config.yaml
train_examples: 45211
image_size: 48
method: "barlow_twins"
arch: "convnext"
mlp_ratio: 4
patch_size: [4, 4]
conv_stem: true
width: 160
projector_out: 512
projector_hidden_layers: 2
init: "torch_default"
lr: 0.03
nesterov: true
final_lr_fraction: 0.01
weight_decay: 0.02
Rows from block 2 of a small self-supervised image encoder, named by matrix and row number. Rows with one number belong to one neuron. Each number is 500 + 25 x the weight over its row's rms, rounded and kept within 0 to 999. All counts start at 0. Numbers have three digits each. After the name is the row's rms in percent of the matrix's.
Before each neuron's rows are labels from the 100 images, of 14976, where the neuron reaches its highest value: "colour at peak" is the nearest of a few named colours to the mean colour under the peak. Only what is clearly more common there than usual is listed. The data: larger renderings of crowded toy scenes.
# fc1: MLP up (model.blocks.2.mlp.fc1.weight, 640x160), inputs 0-159
# fc2: MLP down (model.blocks.2.mlp.fc2.weight, 160x640, transposed), outputs 0-159

colour at peak: blue; black
fc1.524 110:482511474467517523484513531520483523498496481419513523468515462508491485485505518464505520519515533489518513517541492495487488486479522480462486495535525504484550466494509496505475505528520488457523532503491421496468498465488510499469506521503467497456509501506534490506451457475472483510497523491488480509519498523519467509491481505517485503534502505492476499535488480527516504547508471490546490492506504564512481520517494503542548504539556546484489449542552480498495450503495509
fc2.524 098:538496484486515526521467501478479446532462568539508490499511493495446490516510491480516448494515526529486518449478514513532503478489507520475528498441452481506500476502482520483486465529507512503499494500486539468545561522518489477493507531479513510460475492480544516493516485526541517482456510510496514510488516467500492489481493479484560523496533468509539543493481522521517489513513488507515494501485453495519531467482456518544525530519475525493515472528493507513542526534479508

colour at peak: green
fc1.634 133:501512500526515509533524498457492513498491479519469494457506480495500493490473506480514542544536511525507564492532486514443483516476466510505463469528465486519522464535553467489506514503507529537483525512515484447515473490525506528469527462510490529509529516477506491504544483515519483511497484505489491502517521508422489463473490509486490493502536496496534486463511502476533510499475520516508496499460491475520512466492529497491488494477571512431487551488527511495492469538517450
fc2.634 153:569483510503507525489570508512479507524486517524477485492533522535507485481497494502517478483466512548480476512540507523514484473491487518522483540492486497526524478555504507448536497520517464484511493478485490491517480519483507488488518530482525491530480495491531495520514503517495508505533467500523490475502479471518571517512473512517505510501524504497493483542505494478501494487498553506476475567490479502513533494480456513457489461489494516480442498505513431564537543546485483

colour at peak: brown
fc1.529 132:536457497461507474478478509515507500484522481507473507497487522516516492507469527501500494485520482586498526465505491505509535479471533414490508486515493488471467511504515490479491480533453456496488501485515474485548548494505501507507453506500524440501508543509492515552485512519442528504547543484553522485487497487497510501471485470504507474482512542471536519532494497481505511471503527455513542479511501506525497525500534491541477468516474531498518499498462529507469497497484492
fc2.529 137:468553465491485492518522514480501530468530510516496492517499499506505505472469477512523479472514492512520489531488472479490497469495523474457526472471522476479502521495491535484512499496469538508476476491491512486435513533474515573504498508500494525525484457563533490486502475510505498498482484510458467468518469497478477458432490540515494491509506539500526526486550474494537485444521476440540500494504517503568526509473498501526538488471515494491513530495500503536502514480495474

colour at peak: brown
fc1.594 087:540476447481479522514483514516491473487477519461438444510526523497444491497516513539490466511494560492513503509512542484545466540503501567506552502510483468477537511512533456489472469523508520489495516486520471486531531498504488505508497494506518516536478507499511525516456500484514490458459509492489529492501508493487541504469519520492510482499450517528551480468529471479509497492486514480558527490493461463505527522459515491507512483493481506499483484507490495509472518512456542
fc2.594 078:531506479515549499495526463486532520514488540518511504501525500484521481529502535534510502477544510494573474492522484559512515502525466482499521492435481450480499507488531535520485515530517562463509489510474493459500517496498517496510529539524530554481520538453482518509502495441513546530470478536484490521524489520488518467508496486523500518524451476502533495474504511499485508496469505526469451476493502527452506516474529524476505505504498476517493506498532458490509520494519522

colour at peak: orange
fc1.265 135:478524516511536551530521518536491497513475525508502517498520468512476494484485466497491510534503489528515477505494568538569505508512501491494468505483486503497559463534494499489469459506505479516472501481503529492437478494519526484489493502505427461496524483473517544517500445486499494497511502500526490462496453499476512495550494562516525531491493497519486460471496500507534528482520453438486518491510475470490536492495543487492495503507518522447507471505496510509467468494512496
fc2.265 141:519493506449505502480504492504475472488508496500490479474540557502507491488437534494493536507497551481496502527469498487494516503506494499487446489480454510460530485459471505498475527493551473527491500493537458530503521524475496496504496510512473501464507515524490515483503475506480471499487504541511465472501398424477503525499514498520518489483495514476503497555478534484467535495510545506467506477521499516500475500507479498523488482521507512520512538502516425509476456490507505

colour at peak: red
fc1.231 095:517489501569482536521524504486512498513512523482502557551499527482500453472518494540505480484446495504484482515496468493487519528472492538476501543532508496500468534522523488527533492514465485509510515488490487541499490525492483490503507514523476496522511511484515485508504494522518440503477432527508530470486491485531511541498470489512452492472484507480437550503465498483518488456521500445483489509466535518525485505465482508489499520509519551493526484494499486480494431464538493
fc2.231 105:487468517534508477500473489512510458499471556494507472513505512558508494490513523535489502464489501529511520487490495489538510477488486472508464482529505505467528490515501501527502481485516550497534515512504460512471513534514538481552523523472495520462523549535511521515525505514469525500475488539509479501459504478498502512479491491540463490519507517494507563494490456569476487534444490457491487444520463508513524498445489489495522510510509448508485511483559496501500535483529499

colour at peak: grey
fc1.420 089:486505519509503499509483513498475498505504473526501549489485501503511459547505517491487455501525514532467495503470473493505487482489490499517531478494466488500527524556532498510504527490523479496525458521489452480479501593549488513490463502516515464466483491485465549504511540511517530464491518489483485504470402515531486511479472508475497517465492477505480499495495503530482511488530527487514495545497553515544474500497483505512471511481511504517483522480542495469471521551465475
fc2.420 088:475521474517541535478476503510461477505472520480488465488463526544511481486517487502531480528489450471513477515524487491515479539501480495518470510520507494439517520519459510509474514534469479463501489503439496474477490473548527481525499471457519479524498575477513536489496515511494476517501504492536487491516509531487506537445546503461507517474505538538488518512491490462471481494496481512488485439490503512518510456492477460480524489516468509526485542527498487542501476513522481

colour at peak: black
fc1.613 103:537497452518493461520506474511494509506536484519522482512510445504478487489518520503505507501514499430530516520495515478512502457494471528506538509501504487467514476454501515473487487537527517436502513502486472484513478543485516515509470506520474497467499501524533455522525499518492545510505477490515532483476462493497521513471460491504466508479527514540457522491574497506518477551488513491488509532516532510542527494492510474449521479509488477537455509519488425526458508504506498
fc2.613 096:495536514492537485457488495477442485523502486512490519472459477496491463489503555521480507460486477544502463465485496473494488472533483506538530503521497507485528464487521557517477466485502513437523521521488505519506495556502502566459539502485472510509526488521509521498497467512546537492502521485476479512502507473486487492503496510508494519523485487530461567504466484507465471531515498480497504489501488493494466492467448524509511485493565511508525511482528505461472535519517466

colour at peak: brown
fc1.154 091:500528534461488477486490566512505512516490530478460491537498507520455543507491496505491484445451455506455512490472474494541537491491529461486469486515509480468497540490500524501538542538476460479445497503484533467491514513517510484465476499481512460504506526498477487547498509505481506572509497550528561503503523527513516478481488483476511472475504512490510485461493499507466486492497513459485543506512508524511529518481519489538461511557526486489487511514506522488512485511518486
fc2.154 112:465503486535456511487490496505523521459487493488496460480519473504524540506484470502544500532480499536543493492506538511501494480479499495476571543495490491492506491436525434519503495499486502495504428508500500490459505526496546594523492468511506486514525459525525508474520517458523501536536502514490460502496505530492513544469468495528492525506482508504461517496535511519526484499478468459521489505507510503543433515518479494509495486511527517502504477498503494498499487497516529

colour at peak: green
fc1.259 072:479485514562465489512500504462491546519511486497461515493499476479508507495500496499508498493507509532486550531514484499442482510482476517523502520467482489498523491564526467445545502511508503535505541484533505477482430503514498535478531477503503512479481501528516488530522518589487501490528472491499467474504465548525511476481526473523526454490507477491530520479497505480531496460473482498467503517471476478537496512457499482469517516482517525479507489454515514539506465524503517
fc2.259 092:512530500508533547454528504492486492500489454519545452501519474565505477506461517485464481481524513504490541513547489528514492485537510493509498481502523462474566482477493484493543517514492479519475475502542529556535512489498510467439497490498517489489492500473506494522521452508524509504484474470497480482511520506486535558483509500480493460474572509515528488492518516512501526501533543505477477491506478506535499504452512492475484498488496487523465442517509509507536489515496466

colour at peak: red
fc1.494 063:500490531479497513481514501523497504484527501497526513492476543524474525494514512475501510514480488506502499513493511494527485503506468503519504451521513470513531527502535486478530488550476391526495510508494478510503473509454482524524499498515481491495525501507514505501530495495441502512506517475513506516495484497510549466519465512528480514516514516512470484510504505474519525478550472484508492496521465473462516482546516459493506560495503526545409449471515455524464540509458498
fc2.494 061:505523510491494481506488511518504476492560470538487459510470500540491481506474516479496538479475460482497544536466471489469500495478491465500519476510493478506481540501495498482485462527478525495500515484548546525489506522457541501519526460513535493521490526484517446522479471519506556484523474466517484479513480524473525460509539492487497523467495549505442528506526520534496474505512479462515497501480463497493471519489513548486487511535474475539467574525480499490523494503502485

colour at peak: blue; black
fc1.196 070:516498490501501497500560512494462451473507515484495515501500477510495528494512555471453550526517520472502534509513470539506469498458534504470457480480511497506473501430512456491474527514491517520483477490514495530511510507447517486516521499488554492460527489483519497528468499490506553502498485512521528517480492510533518477485481507516469479507529462550486503537510506497516516520465493477515501519517501517525497533431490435525500443516538504475508537516504521491468479498486471
fc2.196 064:504510478469517530493500494493500495541433474508533477485486515467485504500468472453536508470493493500457546472531487541491498475525481510478516505489517515520512485524504535487490491541499471460490480451493479525454501557518510502513514503486496527486472533509558498485485483516476491498520531487473467515486462500469442471516531529482503524539478520472499499499499528571508499528474519444530530513526496479532457473481512527511521459509514536510497495513479507468500535477471524

colour at peak: red
fc1.310 090:499511496530483540509502512450516497484514490505475491489498549489504526500446481531507479512494479488547565495520545496526497522519489481462499461450532521484447523472454531512520468536508500493483498487496502498531501490473520515480485514531487471468512526496514527507506473471504471477484416496523530532484491505520492487481530509533448473475471539513491499545513525452487539474528484474523512473488498511504505528501552514478474468493514546474463533504539489508498494502511515
fc2.310 085:493488530496504470558493471514539502512465503505453535471505507494512498528508479520483522485473472488496516503485478479517505504423504489488468476537474518472478491502505468462551474496491485507509517547520486427515490543531525502542500505491473459474520502532500516491497489458463472486488519518474476521512512490481441465478470539478456505488520478477516472469537498474503481495520508450474515488523486500495529519536526505501492490491501441480511521497479521510473462474533457

colour at peak: blue; black
fc1.377 102:486504495506516513493493528535529462491515488475517507468478475494529494498529455530471519502494497499499489507495466521480521516484500445488509492500522513488566463559481494523519453527511503485516490467477479518508537508457496541482478491523497526528502463527488520495463487514550484508491539477517512533496457519492530490509447553522473500482542469490483499471481475575514466538486460492487495516497552505541499508461485509546541516470519514469512486474496456505499472503488497
fc2.377 098:491501520502531546470503476534463489471504484514521489491505485505500510484520488508504453488501542481487512481496511520494545496509480451501516523479493463551465511511540497484474494568508523491484507505492546497505513523501469528525481492510480478467476474565467540480509514495544502519532514460501438466508520519511489526479530490500513513478457476494465468506487478470514468492464510509473504519433481482489475497495479468512529481494460509536503539527472516544526557505487534

colour at peak: black
fc1.282 068:519517492474507525530492511480500523422502474462478508490474505507492536502512515525504521471476512532481471474524469497532481490543528458478450490467504490508477532492482535484559497512492523482488521493529509484482454479472527501466526517493550490481496477485518526508483495510480488541500520522493513520556481480536472469504462494551503469501483479509508516469538515461541505513518503448511520504492512499525486519471543442519520491509507501499484500486570516510487469470497556
fc2.282 072:524496509488469484516479484506498524489505481500459495487525479487474474497497519470533485503510473526433499511534520487480496532429501535463562517523560461523479482486490468519527472514509508499472469518516500510485510518487492547521523500466498480465525502499534500491482479535488499458487492564486463452490496463500480518474525546493494491504484507473541496493505515498481451476485449463505471516531509519512508490521470502509477509471501535500483491568460465508468520520516475

colour at peak: blue
fc1.637 096:511550525489475517543481516431453547489522501474488506491528468527517456541505509491489546466488496525532519517492541493494503514475491484461514498505499528534469524506504524526485490537444450476520490515525520509524510509504491492491499527544511481470488481503545505492502475502493474481525467524484489481453452509503458496474514464463495578484531505489506430505499514465501482520519511499542471495508496490512493516500469483549525531504512526487489500452505532498509519504491515
fc2.637 089:496478487511544515486526508493514502522520498490511455495520506486522525495494458480546461494501523491517494509522497511501532496481512456526527509480505482487544505532413483502586516496511497521514577513470482526463480462517458480481472436509457472504543494516458488486553539529458526507478505480481500482472448462524478510479480506509496483502508480544486464529526531481494511505496516484500503493486491475525502481498480504496461507487491496511481523482487506504524538474499511

colour at peak: blue
fc1.507 082:500483488501497443534499513480545516473484535482494557486483456524518432532514537495483493530501504463544507498504527477505510490450514496509477514462507537495489488487538537484486515539496486499530509463515494474520503517513509510492488505506529518502506453525534480524474446476556506449475488495499497500483485531512498454532517489487479520538528504495516475507485504470545492500543501500471508448499449479465475488486512502512537501499560527470521485479496533524527479458487489
fc2.507 092:452551468464492537491496532517501485479511491498509507493536492516515463556467482525482520504498475489501504513493508509511498486505494516467520544506490513515497555504478486534534475506521497519530515481512471518488532460514451458493536469472505459493519505524472488486472501500493510463506513495466514468513436530504527514475473501478553457506528495525501457482461526475455470554493502539481514492479508526479498501483538499529492515520526560518510467528472549501503496468515538

colour at peak: red
fc1.327 060:512542506546511511549480514554495476464501454497548521505489512517526527477538497528506499492490480525509515534482479484525498490473429503525505428485511475515482507591515506515522504492476455486482509505491531506502496494498502522506513480535463490510530496501530524494490462490518528507471461522489476516492502485508508480492507500520490507503496526493468489553473517454526512484501487482481514468484473499468469448476511476469528538488534528547459457529529509495490479480476509
fc2.327 065:534473488454528469468469483516497542519523491515494499532493519502459500542538502500533512489485479499498495509526474507493525490470497504504475467549539470549507537529497483498471489489489537460485521506495542488512482504485507523521492502488475474485506538521473503516517493480497517477527510484480492533474452510508511463489499450451518478491425521498514505522504469497509490495488434461517535478531477425530525505537487466489527519515529511530496507463512490485483456522533538

colour at peak: red
fc1.30 142:456535512527519549541515523475481507499483426480520513492476510531519510508511523496493485533463486519513430499559490524557525503454509480540477466488519507505493497535512512484491480513519463518514497491494534539467440505494500474480484480517477506489537491492502495520521462490498516528496486511501518471483480486521531427481516552503503502471517497496484492531510527499545519520524534453499494493486447457489514480500536467476498505496494513493458460499490497523496523481489471
fc2.30 160:516544486490510524461500488526494538528524472517518488526533492521495471480484499496522531487506459503490542518481505486487507481532553493447507486477545469526491510527464475515507475521493481534519447523514556492526468504443494474513509488485536478498522523493490495498494463499539553478527510503518486539491474487499495505523531475455507472504472513455447497506495497503478513474518514492517508517461451471497493553487463554490501515471494501517460553517490510472480461525531514

colour at peak: pink
fc1.58 169:486508462514512510521548452470489501484523507510480461525489447476505506461510514458515520477499498515455527514512507540522456510492516503505434480516440515481510523512581491507478542499516518500498480467494490481512505510528538525541483512487476479527442548458516476527481562529503504484515481475489515486484491537510488522498532517549522514453508531518495478502466505518515466537504483465489482485523491518496473505521544507476478469508496477479497507481499496485511516515460501
fc2.58 190:516471506464456520544540503501469537481549488506526505494534496478495515501544508521480496501515478499483473531477495538541510522474531528483457491473487489501464511485518481480497479507521488510441493500468475500496508511495506476448516436493519491500490522516541495518493465520502480524545507482469470533503533481510493492458504459456515513484539473496480488518543538473460502538529529477476492509472530551512539498538491501519523548498491508483522536516470523527496508529461466

colour at peak: black
fc1.213 063:544506491528521530500521480494486518487497529572512497493423493503486514504505485489476484503471508534461523498528521501500457517516499521497499471471553516493490472480510485460471503493514548531523504518498501524528513517546484467451518477449474532497512482508511495495563482477469506538501448515501498509514492507511456507494464466535520538532486506488503499501501489537525467518501505515479487462473490497441537526495480493504535481487505499506503458546469518519484471443520530
fc2.213 061:526523469470525522482481495516489522494478490454489485496477528457498525480468515533477528527504520489534502481499495543453443544492482482513508506524496558483529523493493492484541497505544497510475504487495513510531519523472523521481515513490518544551463502494525488511522513489538458502478543504490496557526526540462549469497480505530484456492484504520508501506450544504509510563511504494513530533517499500464460519523497526484560522513522509535470496473492524483489514485515523

colour at peak: green
fc1.556 064:517459485531481510514503502505525487464477454489537525510507443505495481501473514525527503493520511461499480522479522536513514480482533489521505509501483483530476531505498510511491485479529486499510490507537460459481507461515442548492519433515463534477548502476499456436494515498481502541465531472482502494498464498516515501538509484539516514464502536544461508490497528499522494477505511448479508485478521516546507463490530470540487512549485477493528515481486515518551478519499511
fc2.556 071:500525492493462488469508491515541504471513511526558494530481473486483507533527542557514511520513469521500500502493505486448506525482491517530513537490458532525490497500538482487458499489525500467518525498470467516490492532501478538455497491490503489491475499499465509487483484441500527477429454524494526526537463486483494490471550493462538536498485486537510506496493469497499485500504517483526553490508549498447467462526480538518493464518478508484497483518536487474513507533468493

colour at peak: pink
fc1.202 086:478497524496514511523506496523482507525499488476482517547529504497501511460497482496475482462516518539497493507499515492488462478529472535504529482516501473472518515576506514492515482525444485547486481489479473468512493489543514489477469499524481510500470514451472467498475448503521477501518509545489502502497424508511499572498491546454483461501530497521521518481512513491457497537544514500477518511505527511484515528542511464464522479462540498489484490537513535500523527480461483
fc2.202 092:480497497519542519511483480522508465507456504460513537501477491513457463478516508509499492504496502508511476505483501469484504523468530476474458513502492458499497501476514478535485504516521499526475514524441494457500510491519518479502511499465524487490499523477459518524513476496496471530525480493475551468525482555525579473524541540492519513515493474505456542504483493485492483531479482535457451506470528418497507507552506506467496472506446471512505505509494474503490509464504502

colour at peak: purple
fc1.621 056:490513513477506457480475523503469508501490522506484526521488467513478463480494521468512521500503482538504517516490557502485512534461488538523502511512498519501462486490496510500495501503487519485487472497475467462477540466473489474564500510523498516521525540484507485511536468523468496499492445501493521530494496499500496541513465519522494477486514449506458517551422519525491525485507508545524514490465508482474493502472500494502492494500545490491556499423571498493526486508555509
fc2.621 051:484487462500512509451479524497484501505508522481518505498525547492493503549505469527479498472531524521458502506485485492484515544498519528488530502514440505471495437502494515497504519507549516496517482442458493504495477479458492487525532453489505517490460502512528494442537524486539467521499486451503500462473509518489477499534497537516508498488496466474495549472444504505492536474487485483486524507484508546539539505471522456497533502535504479496519524539514490500463484546483508

colour at peak: brown
fc1.54 127:483510492506483491454482497524517530493500518485488499465504478516480461471505544513505501489501459482447471496517526500491513501500473484465550554508528444483495471453487525527519472542536487482477540503509466536471531536449478490497483536516501504506525466508509488515441501521510491561489487494519497518482515517449507488502472509495515477500482487493519505539499524469557517472510505547529495519454461488519518482525517514471522569515490532483511515509488484505454522489509523
fc2.54 121:477495461489462498557500522491523492528515478506470504479529481482579500531514475522507518484524465495485525515494456543511515477483504544549454447493522491501505518484532496495491505552457483490483551536527506521494493490493503472480499449520487463507517496540531492464475562513465521522497516513528490510539482480513503493476488516478500498478519483491528473513496506491481502506513553520552479476460525497530551482507494497501467499536497515497477499491472492492499535501441522

colour at peak: purple
fc1.43 077:494508484515504455462480506492468477545486492514466552469538488494471505484508517479484500499539497479511491501488494508524514480494487485487490501534494469496456490502507459515498454509521504506498483443505499496515553519501488494539528488489492551480521501558536507509515509459489509504510501509540520465506505512471505511491494518514473557452533511490519502545452511548487526503470450491499509482504556536529483497518504488512500517457537489545520462446533492528478477431482490
fc2.43 087:473539497427509502536547518483477494483457500573513507470516489481477493551479460479479493513505525516482500491519500508488511501555516539501522485492440487500505515513481514483535509499497483491481456530494452499466493520517475501476519534492474478500459436506547466480524520519521498526500476505519477507460475498487492494487492504490473542515489459550481528466498483461524524463471545524486475527486500490518503496505507491513498511503446517526515507513500534478526513550474509

colour at peak: purple
fc1.81 145:476472509529495494511469517495490510509498533484516510506477512511488485490489515496464523502502492503477490507575502494490516495463505519477508528555485495512553508515505484414499484493509491506499505494484486502451536490512526497465507503504495539490533482506546480469431508445477520523463465496534506502497487532536480519505500478512482542495523515489461503557477495517516495509508485482501498441521485566516467496493481498509502503464575547461513467523553473503493512485504501
fc2.81 156:540529483490511466477521518482498498505501529528495482465508527495533496508449491462503449465500510575510486514505529481500468484502483529522480456519463496490512453511480509461480543519546520488515492504469494484479517536460542497522545530496496486498495487489534470509535510522543529476496480523506483465528503502472522471483437482506536526530524473510491515517482524497502518512525492472483473533488477487463540474474492488454506526522493501523535531475528471484547537531502481

colour at peak: purple
fc1.145 099:526511508528477485486536517561538453532486439472476486534525529484527497464505524517528539491503486510488537508528514540491493503512496530492483484482546475509511499472526526469493525508524477465502494482483463478463499503501501453504512495545457486493512466497505528515490552550520485516479451528513457450492470548554509522503514498490474534457520469496492542493471504512504508517480469484473486539492509535505470480481488512502503487469472485482514518497524509479521479507485448
fc2.145 110:501488486526542501509438496493484475500515531529498494509529489549526469530493532467519454470503477494510534447475481546504435475476514487517499504498524443475504518518491486491546527496495548530550513519498508509496491527491486501506493524510474506545515483475509530493493459477505545506522504536523497512522517522443507500457516507519471522549495546488494532498502535470493501462481506471494510507527494461487544521533517509492508466454486488474477537525477474511500503483481549

colour at peak: red
fc1.411 074:471511526522519519514506494482520486527466466495476481489468526502527493496518511520524498522475514501530465521502523516494504496503515483514474496529502493476459550468503509490550485493490515543485522519483533492495475520503473456539483442520495516524512498505518518505491508481479488476457491493519532525494491529489538440505489572474480441480480463499505487535507544447453504523464479474494481484506523469587495473507517493513528473516523537502435522501518491484506531497509508
fc2.411 079:513507511503509520524489476498509496507447456482462456500533475506530473520482513523495480514553457464444508497474543486519512477524498501531486503474558488471487478503494449471512479500483509560503512509519508464494459494493452504533523468473474507509497479514481482484526484481486537511509507511496476534530496482470488514516513487507518481555464466484439494469509482481522516490509430519501487508511457492490507480453521519486502521470491462517501535503478473499496490482568475

colour at peak: pink
fc1.397 150:457524513494498530508484456508474502528520444493512472541486485470530523508521497494516513508505526530462434501489536496546498500491505502516448486506497498473458503521521508518468497490490493466498484495490490522536527506520491507506488498515486477491452487489569521522495534506515522527495450459523540481508516511493498546527552541547489528471501522486478494547485502463532506530489471430474503505501488495489477500556521519430495477506468482511510475518506478506503500491472483
fc2.397 162:504459527507516475508527496518507505519483513495515511544432491515501542457500469528502476552512507492485516475496469522506510461469537491442457479487445509488505481494549484515513542511519499476468491508500519507505570523505518499492517487489502510503486539483541474510499547532496440535497506500506480517542499533527529512473475478458469503531498462537496490478523512511521496506491479492471548480498509494540521479468522479525505553481557501479506541467496486496511484499488482

colour at peak: green
fc1.21 089:521506509535491510499540490506475532515516477464503476495512495493512483473498498504509513489496499509482568503546494485474467514479497478482498488480496492471554501523533470437510500505490497571487534515542489448523471504536521560506490494502505527526496485478503470476572517575495496522523451504501492473489500546454488455508468495480551464519495495498491503495494497499497468485468486525506505503447509479493524470501502489502478513511560505467473511538530512490487470508482505
fc2.21 100:567487501457519530466533524511485537498498505548523467486545491539490506495472487515493480502491496575500531461537463480516522466519509535497517517488507493499554468515506482453550489508502465487450490476489524501543533476496479512465512530492529498503464485468517508510494483544508527497461443475498481465540522494496536490499526500471508519461510509456503459525488488500479491487499508511497486511491487501478475510462499530504486512489480531520475531520531480503551518542511484

colour at peak: grey
fc1.204 082:494535487511517482497465502515458507530493518512459483498512470531451513511496472489466466500468524500468512523478546500465503498526575535514463474471466484506504522552480480498495477503525537533540466512482525529548486506507516501504468477425467532477489501501488536493476496495492474484458463524504489568480476510492486530490532512548528484507520497495520498477506493525526502534471506507520484543505506499508519470513514515471504486477544476467480485515485491493524534447498487
fc2.204 081:548455481543497541475503501507533526462494491475508530492522510485530481477451480465463505514486478473511513510502469514479502556489526481488466485540483488471489467481477515502510502549527486577489479473457549516468502492506490517488533458480514488541519528510498486515504477480517456480483491484486486490492487510506508494531514482523490471478488478547508529511497533534491484555512477477486496497466498484456440520461466488497515460500477516505461511458497471455509499479520510

colour at peak: pink
fc1.312 079:473521493501548499497528485487460492494496491463567505500480491462488498533507535444469506517511486509492515506468556541467489515511512454492501499477495491496501495508475475517482523506504489485484449515495518513517525471535516484521518425541519522486509481492545490520510504536467488487472498528505502497483513495502495462531473545487457556506512503509477536479478490514519498539502476554453470482488518466474494529574521519504486489510513478522513495487453552500507500496457486
fc2.312 097:518524520532483532468502536505483490565561521492487530528523511481452527533500530478492484501513517476495505507500475493504477527504462558506508446487476456526495464492478500536470485486506522483476467505514474534490479541497521476504526483515513491487516468519485503499476498465495509455467505547521500505508524465496482517565511518474461509525512502517494525514472491516474458560507525498463534519474486480447518466516488511484479498470508493528531517496520501462564517505481492

colour at peak: grey
fc1.604 122:496498506457518437511510520497532519522508511511481502477488518540504502504495510496512487508472518490492497513487484517488528506430506504506490518500507492528523433506460466532494437521489522507518504510521500467507531534506491497491513508488476509489445516463495505477505476542505505505519472490501500538490490518543517507499511473540476507484476511492525429498502516506502478511508494548500532384528504518499529495488514499486483497510504466585517560505476492492496503501548495
fc2.604 161:533492479487549532492512469513506488512508552516515443489528502530516470500471530518533467478485488516520526482466491495548498443545502499510465482507515475499502506526502489512496474518528480520551496500526500458538508510485514492531540556437532498496484518516533488453505428515479508435496492525525446494490514514494506518505521527483531552526492464459495492515528484510524521481463500466491485529501490478515501489484496487489500530470530470505498497480496509507529512513538526

colour at peak: purple
fc1.36 037:486513509527491462470489489493505515484488512486560526563492493457522526490521521536508468473482503521499514492497533519453494508478471536526558504476492506498494513466521476476467480482524482482524495514513527459572480489499486485477461524505476526535465450491463490461524492502463479489488506503516534538489477507507482483490536502471507514480502505529501552523481553482491487494501486492499478489530494497506504547526487518500513509498456512546524453459471531520535488446492538
fc2.36 044:491529520489533483497553490492531510507520481462476506503518515515510495515501542476463505523535504552541516518544486529514488547491479522486475536467473460505520497530547505541499570474516521489509492490517496496494489474509432481503506527482530497502511493477500513505526463534492487517459500510527504486489550533536486519484473531495499496508533507544493535446489483486495463547516538480537476484556465475502534484514501471518495458510516483505494515518478534506524498525534533

colour at peak: purple; pink
fc1.215 065:476506500535496531502466518477517501519498478501479493530523507481473504524479512519494505486470517519474509570474498492464474516495475536477522512467474473527471510494494499513504495493503474466527536477496480496481565447526517485519524412486511497512469508495495519535488482525525483482453460521500480506489509505497460516499567530544529498493531504488538524522534541480458481496458496478508472466522538517491522521502493550474487525495460504451522489504507525508506461486519471
fc2.215 073:511484504518463521509510522487548478527508573482537485509511537513536511476516500511518474478501558478470509500493527492517491484524511495522515490512505510474512549461499469515551489484524498532433545483520476498522536520506492467531485509507520521505518485522525477542471477500495542471481516497471545480522462483484495522505509536507499447494495516476505500505522493508475505500513466493461491491494520491462490527462521516472497428504548532477512518503475445459480510517550486

colour at peak: green
fc1.123 122:492522493503543495537495486551506526514500492480446506507510482501502521542484462487485519525528454524483535483456456488510495487533513474462494494509468508483525461459534489498515511514489470547445491510518529504501501506501470499531529493513563485486513493529519497483498539499502482502489451514463509502502509520468492466495459513481505511496497509506498501464522519558512485474478482489522468468460534483514502490491509534521492537450601551498503465500499498515515499488460492
fc2.123 118:522506474538505537472481494494475523499497538515474497496552528490469485509502528456523482498479508566517474467472468484512504495511518498468490495510504500459484505500490449472521505496474532533512507488535483487471525511508504445528517516473511500458513536494501488511509483508464530475507471529522441541469542481500469532499521559455493564495518485495533509497481470497499482526500475506535485497551492520479489484525499521495488540464510491486470563469525530533506495519474465

colour at peak: green
fc1.328 072:549494483558524491531489496517535465501483511464476517525477436487465514483514519516489509516503572480468499509494480519525503500520519498522489495435490513490466486445549496478477524521512529512473472439490481540471479505502508516531475487514467520503491520504503528493495511500499502492483452489480507493475486539484492509533477548484455517505526483497498529531506526507502524442503491466498496476492506541531520500526521543517519504477560498481517478452524501501476459515472497
fc2.328 078:485491507492536506513458476511494491511487533450544467519503545539441466528488539531478519483486483513523495508519529534533455514466507470498458512489475517502520453523518500490488482521513557493461507486491466504509508529535511478521554531504525500459526494501563485472509466507474488477508449531531468538471505478476500507485493493488508521498512492519518495494486512502484491486512505449554524490569468497511444466508514496478503488481503468469513532481493512501468521509498490